Rows from block 2 of a small image diffusion model, named by matrix and row number. Rows with one number belong to one channel. Each number is 500 + 40 x the weight over its row's rms, rounded and kept within 0 to 999. All counts start at 0. Numbers have three digits each. After the name is the row's rms in percent of the matrix's.
Before each channel's rows are labels from the 100 images, of 14976 (inputs lightly noised), where the channel reaches its highest value: "responds to" is what is common among them. Only what is clearly more common there than usual is listed. The data: histories of elementary cellular automata, time running down.
# convs0: first 3x3 conv (model.mid.0.convs.0.weight, 192x192x3x3, each kernel summed), inputs 0-63
# convs1: second 3x3 conv (model.mid.0.convs.1.weight, 192x192x3x3, transposed, each kernel summed), outputs 0-63

responds to: large cells; 110 turns on; 000 turns on; 100 turns on
convs0.80 080:496511496486497497505486504508504485999494515499489510498496488498497507499514494487497491489484489522493507494510506498468496499495500509502507491500507502498502499494499502496499490496514502
convs1.80 056:477434507481514551484478502457526499843481494485537504499503522506461492497516495504507500331492479604530500472483465515543496520522638507511501485485506566495526494509484469496596498484517495

responds to: 000 turns on; rule: rule 67
convs0.45 243:501501508558503765499500501502505498504498497498500504505503500500500502500498506501499501491499496501500498495502500499500504500499507498500500504498502502500498789505498502501500498508498501
convs1.45 168:506502493999497614496492515497503496481497503502499504499505504500493520500514502498498498476500496494502502494506497497494506496509508497503495500502499496495497535499499494510500500498506498

responds to: large cells
convs0.65 051:502504493492489487491692508506497479507461500499388506516501519491481501428524504507514507513501508523551494530504505395523467517494494503490515499502529453503511491495532437468506523464469493
convs1.65 060:478489496494466498478515498506502539499520474496490484499567513488484511505527488510515472505490463511516499478494493466456487495494495460521503528524494503483509481512477464493529495486486504

responds to: large cells; 001 turns on
convs0.98 071:535496506501509511470508630508485512502513501480472529497457500508518479499495487524491490520516495551501538515561532487503514532490519465516517523501482484529646502452477505502459508524537529
convs1.98 187:500498499497485501496504500503496502498499498500452498499498503500496506536500508497504502498502495504501498504500500512501528503498500516503487503505498498611499500838536524498501498504500503

responds to: large cells; 000 turns on
convs0.1 080:483503495513517500504485495783512496504491499508504499506504500496494498488491501492502509482500492496514492489511508497500491505510497499494500498501512508501492450518494508498510509492504500
convs1.1 078:482483518637496614475492489491512493477491517478480502475498491484511498495506518501486491475505516489502500510494511496496499488493515496507484500487485502501520430504515487515433527491494498

responds to: large cells; 011 turns on; 001 turns on; 000 turns on
convs0.150 079:493505511492491489502490501503502501511495496499498505498497519527510502492507525512497489500504498538488492503500999483490495497501494500498498508497503507501503485510490492506504483496502491
convs1.150 125:504495479479495503499502504435495501507497429496498510502487500489488512503513514491504507482495466505484501496493980494488503501506450492485497501501500487496499474486492442509579493497520495

responds to: large cells
convs0.92 047:493506504528497510506520495485483514522498500507491503490501512507516505496460523499446503518505507516498494482478502498595525494501415452500493481502513491503502512500506508463489484497546506
convs1.92 055:576465517480474511511485480503670509504511492497472480490537525512485500469568495496494491496499525474511467486542477483484492480541478494490497492495493512486499474512498471446542511491507502

responds to: large cells
convs0.149 063:502501498503493520489505338494501508509494500515363500506490490506496239495529557506502511500514495501512507508503515573555511517515512496506509502499497485482565500578483473508482506501511497
convs1.149 083:489484507487488503503514794509504501496514497485506495496505505493501173496515519508484507489494505437509500487479498491502491483481512483497503509498492502481492493494504475504518504489510510

responds to: large cells
convs0.83 060:507508508522502523515488496489500506502513503508522505499480515506469486535493570511553520503508492534472493520505507546531489509508573492517514515502495260507505513507455479716504485516493515
convs1.83 061:498483497476494508507474495522524485508514495500488492502516501513498499509498499489487485482511527458514464499488502510498519504510513491500502490491474484498507491492488511795515503482497507

responds to: 110 turns on; 011 turns on
convs0.159 085:483499465503459478527487493501496531498431504524539492494521501500668506442495491495515520506525454493492485208494495485497481471510510454494497509507529479472495499480538483484503497493497493
convs1.159 131:497493501498497508504504486500492512496532498506488500493498495505518493498499507494494489493536508491499496048500492500501507511531503470500504500496496508493504491496499490560513504500500509

responds to: 011 turns on; 110 turns on
convs0.32 098:494494502506496502539486481499510577494535500517520492506496491505186502524499522497493468521541500490494500555505498509501496495503532503504505499501499485495499501495499477521503500507503496
convs1.32 155:503496492494500502493499497506498555503546503505502506500508499497146501497497514500504410499506515484502503522490495490498497528500508496504505500379501494506514488500487503501507505512497496

responds to: 111 turns on; 011 turns on
convs0.163 153:502504511499498190498469509503483502507494500498494498498500484503508486489495543502502497525497514508507502495500500491501507492523490482493492502502501472499506495484505510500499496497554486
convs1.163 161:501495499528495555494471527498494516498559493507494506500486507497498500505501530501453512496500500500512516519481491487496495502500507549507509499500495491473503191501471462507500498499660500

responds to: large cells
convs0.178 174:498498503492506491497507467498601499491494501499500495498500486499499495504518498494440502513499500493503499499501489503493504499516367483503497495501483520557489503525503500609504500479501496
convs1.178 241:499473506499404502480543530570571501499507502500486497495502502501502573510546428496616491491502542472494510503500499522490496498565527497505496499538460511323501501542498500584536506506527498

responds to: large cells
convs0.40 083:634512546496571470454502509503486516459513509503463522500460499503533446491490464521487502525526519616488535517521498518501509502496484445523526512500480477567521478447439519500473523539508538
convs1.40 196:500498499499479501496500500501494504498498499498435498500491501500496505537501505498501502498502500504502498502499499497501571502500500505505490502507499492625499501776534504497501500518500503

responds to: 111 turns on; 110 turns on; large cells
convs0.134 189:500500503495498499505514505497501500501498503499500499457505496556499499498557505492505500499496500500502496502496504497500499500501502521502499603497497498499490497501500501499502490501496499
convs1.134 066:498496502487488489517529496499508505479500503489519482504496508554504500499480479543499510491493513489497520500502538501699488484505494512487504545484495494512669487526516510512503491507494504

responds to: large cells; 000 turns on
convs0.108 150:507502496492511490493483615507506504505501506497505503501492510504506498501502499497496496500507497554506503506511500498508469504504431492500504500499481494512511500435499512511471499488507500
convs1.108 135:490500508481471503496490505517513505534498511493503496496506509494506522506517573497519499480498467503500503503499515505489489491530508504501493502512484472456507503504498502506828506488499501

responds to: 011 turns on; 110 turns on
convs0.166 038:527493527481527505445527543489522508519497483511505484503669473504509547516509486491456473512497571496551450498509531500499498491467486506500514494494534461521490494478507527462484489487501482
convs1.166 066:499491488518498578533471508500466500491508512490493487489527499536501145515502534510503510491504534503488497502596482511447481511451516490478494506477484574485524529495482493498507499525488484

responds to: large cells
convs0.116 052:512498489524428506513441423499507510502514501509506504517463486512479523495639655510546515511515482517507505486510518489538490510420534491498496517509439481508516497438576492495419481575500504
convs1.116 081:494500496485492503482509448507538506499518497499500492503517498501488547509886483505484489502511485502512497500494494497503484494245489497505513505508495493427502500503524462502556498472501497

responds to: 010 turns on
convs0.161 045:501512505505483504504485510493505523495486486514468491495486508490443499510491508472517537487522477490478512379486496494501493308515501501499500521501486505498490477506501502503487484500535498
convs1.161 081:502494477496511495520494497513523370501496509555501506515504512494697511498505507509510360513525495489492497482526500479484502535508499478492481486397541416509491488499501501503517595497486493

responds to: large cells; 000 turns on; dense start
convs0.24 080:493498495506492503502548490999493496483490499509506499499498493500490506499505504498496510500497507474499493499496484500501497497496502505495505497494503511489493520508503508494512502494496486
convs1.24 131:504489489507499516503481510772505497506494520487499501488496506488500508493507496492497492504501487495499492491499507494504551491498504499494499502492500494492507512495509500506460497480497505

responds to: 111 turns on; 011 turns on; 001 turns on
convs0.89 093:508484577485541507507582592498501499491495437496515474486503515524513490504466377493493500502493545503492495508494465529359508477484466477494491481499501681513492505507501565507519515484483504
convs1.89 099:540501563494492471489507605502538498505506491498561518491336548491501549492526519493470493466501493461520498513499493490422520498532496407502512490487469465476487500500469605540640501493490489

responds to: 011 turns on; 111 turns on
convs0.140 048:492505491501482525505500488483551489510493535500520424506497515503496503476504504503506501499495492479500557508482536478497500501459501462312224500498504543493496495511486514552502488495587320
convs1.140 086:530492490493488501507485496515534552516504593491507480494597500504497499493500607490475481496520506487523852509485474492487500504500485452547521491581501521479517498494469539475517495504639495

responds to: 100 turns on; 111 turns on; 110 turns on
convs0.77 088:492472503493505497509495506509504499505500502505491504535503501659515565511575487498498492498502493504508506492502498508497505492528499506499504499509536501504495498499513511510499505506487500
convs1.77 104:500479513492488499501509501485515501482496502489503496503502510521499495503501510521507501492498502500498497467477524503602505489494496511496484495502487467510643505515510508500506498467481510

responds to: 001 turns on; 011 turns on; 111 turns on
convs0.170 080:123503502493511493478491494495482486513498508492492667489487450504520499503492507487513491495487461494473460497486506528480500501502470492587598491493479506457475504505518460495489505491479579
convs1.170 057:837526499490495465495496536508496496540513530488523507500482539494500510484523449511506484489494489494621680492509486489507484482520418500550505487490486463501507502492497484502492487486659507

responds to: 001 turns on
convs0.2 074:476469478492508488500496501506488511496481533489431551506501539498510506474500517496519494500505504497549496486499489494507501497505496501529542493495522499460494512502502484497503511492540509
convs1.2 166:504505503493502493499510504511492500493496500491502500495502501486496495503507494503511496503502491486506474497499494495500511492504491493506490508510498495488496495495486496497501496520510499

responds to: 001 turns on; 111 turns on; 011 turns on; large cells
convs0.115 194:503498494502499500511505503500503505501499506499503337501503490497509504498525501504505498498501488498502499498503489499500504503533499506474476500498501499503502501502498500507499501503499518
convs1.115 072:507491496492498523513507497507510492526493444494493561508510506496499503515465496490506503485506516496563497493490499497480527502465477546523591494501491500479493494506468491499504490494588476

responds to: large cells
convs0.25 045:505548491482472484502453541508505548506517520504499495505483503514487494486491493484539524528526485505498495494507509485616548529511520479526512489505461424494514463476492480510484489516504519
convs1.25 041:447495517500480513518439505536469508508551473483448506509513497517517466437502491513505491489503475481488504499493495495496638491557503535487490513489497524511485497499530470491485496509515502

responds to: 111 turns on; 000 turns on
convs0.26 154:501500500577500529502437502501497504489503496504501499497500501503501500500498485501524507405502499499499499501500480500512489502486517501501499500500498497502505502491500495501495500510498501
convs1.26 168:499524519518456508546492512496500501497501515503445496512462501501509508607542501501438502518501503491500503504495506478501466500513500476500500501513508520537502509499506468492471504490505502

responds to: 101 turns on
convs0.123 073:473482477489457494497479518496497498508489556492416563523505568510484525484490466497493512499490497488517502517481521485504488499514489546521524487497505497474474482507534487485514495498552520
convs1.123 169:498485510493503503504502495495493496490508472503502495505505512502499501504502499494503498495497504566504489495528502494489501503500499501499502487504504494496495504497494495498503500515509480

responds to: 000 turns on; 001 turns on; rule: rule 103
convs0.56 235:502501510498508497500499503499498499497495500496500501503503504502501496500502503504496499501499501504501500511505493499499501500498497501500502500500502517499501489502501504502501501499504502
convs1.56 100:494491500477538496493498516480516496498492513493495502499506485502488511471519500503508501482510477535488512500499487494497495487500513492508514494488493508512512478499499512528520489498508500

responds to: 001 turns on; 000 turns on
convs0.162 081:499500507516456530478487425511509572503562496559494493497490512503443509510493531509505543600519486497501507461492507511484496546473544496492499500495507473495504484575500472500490455517494503
convs1.162 094:494494483461453518517486491499501529492490500515491501486494489488589492507523599492475515570517423440492499562512473490497469517536517462502503499481504469520526474484499489528539628495493483

responds to: 100 turns on; large cells
convs0.14 123:495525498500477500505469498507538500494493500491501505504505494571502514480478504570509499495494498494509496511494499499539498503511506500498500553497499500497490503503498495629505490499492496
convs1.14 079:478483499500493515494510476492553492480491495498513498514481500621498498467495495445524495465509524502493493494498552508789526490494469503482502516506480490528493506502510538468514484493466496

responds to: 001 turns on; 101 turns on; 100 turns on
convs0.117 091:498766491492480478500486518491511490491485837490520496571505518508494502502504505454525493503500500497505493513498493501486496510509487504504485489505510520483501483518501522522507501498502519
convs1.117 117:486475728492489502494501493507505502498510503487508496505495515478493502485513501499498500488490482493505499499498511498502493502508500498489506501504497502493495498508503525498498480488483483

responds to: 110 turns on; 010 turns on
convs0.146 101:498505510498499504499493496503509783496467502496509501499507508498442500501494501496503496509492509497498502323497497500503498861499488499500500503509436499496498502503506506491504502498497496
convs1.146 123:505492503501485498505496509493482472501411499520497512489523501498524507494499497501496503506515521493492495571511497497501503454512474496490493500496938471498501492499521515519515532493498495

responds to: 010 turns on; 011 turns on; 110 turns on; large cells
convs0.183 043:508491501501512501505493497479490457501465518827513499506499495495461495493507510525505794508495513502507499450499508484504504625504499501502499512484504512499507468493486468514488396511502499
convs1.183 132:505502489496498496498500497499508520503509490503501504500505499491507508500495503507507534504541497491493500513487498499495498506504515516495497492492499494502489492506511484500502506499500491

responds to: 010 turns on
convs0.66 118:499503481499482488531500496499501533503530503490512501493499487497512500508504536498409522511457498497502503488504497511502494515486575513496497499504496490498502497495510483488496514503504500
convs1.66 158:504499501498491506501502493508501520494510496513490494496504502491508488506506502496497502500543506491499499505485497486495496519499504495497506504473495503494517498499505497498503505502507500

responds to: 010 turns on; large cells
convs0.148 065:489500507486508486480491501501478436507457512693480494493524508504515504487484481502482624482401508502498497489483483484499478553506472502502502496495510523491483505516500497484530491488506495
convs1.148 101:504499493494528483447505526493538495502492502498498501495498493498512589493491489500507510506512490491497503523470497494496506545510557496486492493485477488503494487496509511531655525492497487

responds to: 010 turns on; 011 turns on; large cells
convs0.147 032:544491549487510512489493497503497488498502490807503503489495507492421495497502512504506735502544516529480488460517504480495508598507491498506503486486507513520506510500499521510487453504498493
convs1.147 127:494499499495520500498502499498510484492511493531502496501496504506519502500493492503516536501509502483489492531502495490491493523506526501481495493496511497493505498510500494496502507502506504

responds to: 010 turns on
convs0.185 102:496499505503504503506495500489502493508501500508505499495503507501388497500499497502502536504491519497502508735499507499499497509505520504492501498500484502497499489487506500491500506498500499
convs1.185 107:507485491481524500519504483504489402500465489478490509498518500510247505510491502498497634511486524483498523368481488476509488617502505490500526507512495507498507503472497502500499499506505466

responds to: large cells
convs0.102 064:500504490511479493494593495516419503508474508499376505493511455500475502414502494507497504496500509506523506514472516455517495505491505485485507498494487530459500500501525498467494486453485484
convs1.102 073:489492503494525501492501513518242520498498507494499511491510498490494477492500545502492499491508492467512517498488491465491498518493456471521531515506517515503497501504538500475500491490510519

responds to: 000 turns on; rule: rule 61
convs0.114 108:498504511472512522498504500496507499465498499497482512495497505500494500498498484507504503513498498497501496501497491499515515504499493500503503498498496497502509597492498505508501496509533508
convs1.114 099:511499516607501374516517509510510490471513507505519503493491499494500503547487564505506504387492512494482497496502501501462509492509519496523495493515500504497502430471499488515515499489516504

responds to: 001 turns on; 011 turns on
convs0.54 132:504499499500498502501497496490501495510491511497502338497493489503502493495499478505501505503497491495500503516500502495496506501505474502556539497499505514496493507498501498507504503494294055
convs1.54 068:525503498499506501472497507508498496514503505494513500497503603487493513503496499517499483491500508498535787493500484471502498491506438485562550493503491488493495498510499495493502488487775405

responds to: large cells
convs0.11 047:501501493516415506489495510498506498513483520507423510515500523499505749497578497510492506490505510483498521500492521485579494519495498510500515508497494470496504524488500479500495495492510494
convs1.11 075:498476516488485495555469133501533515497510490510524496482545536490497777497524416484528491490515495481506501518515505518490500505489474509503492493503487496496512499507488479511502513486499521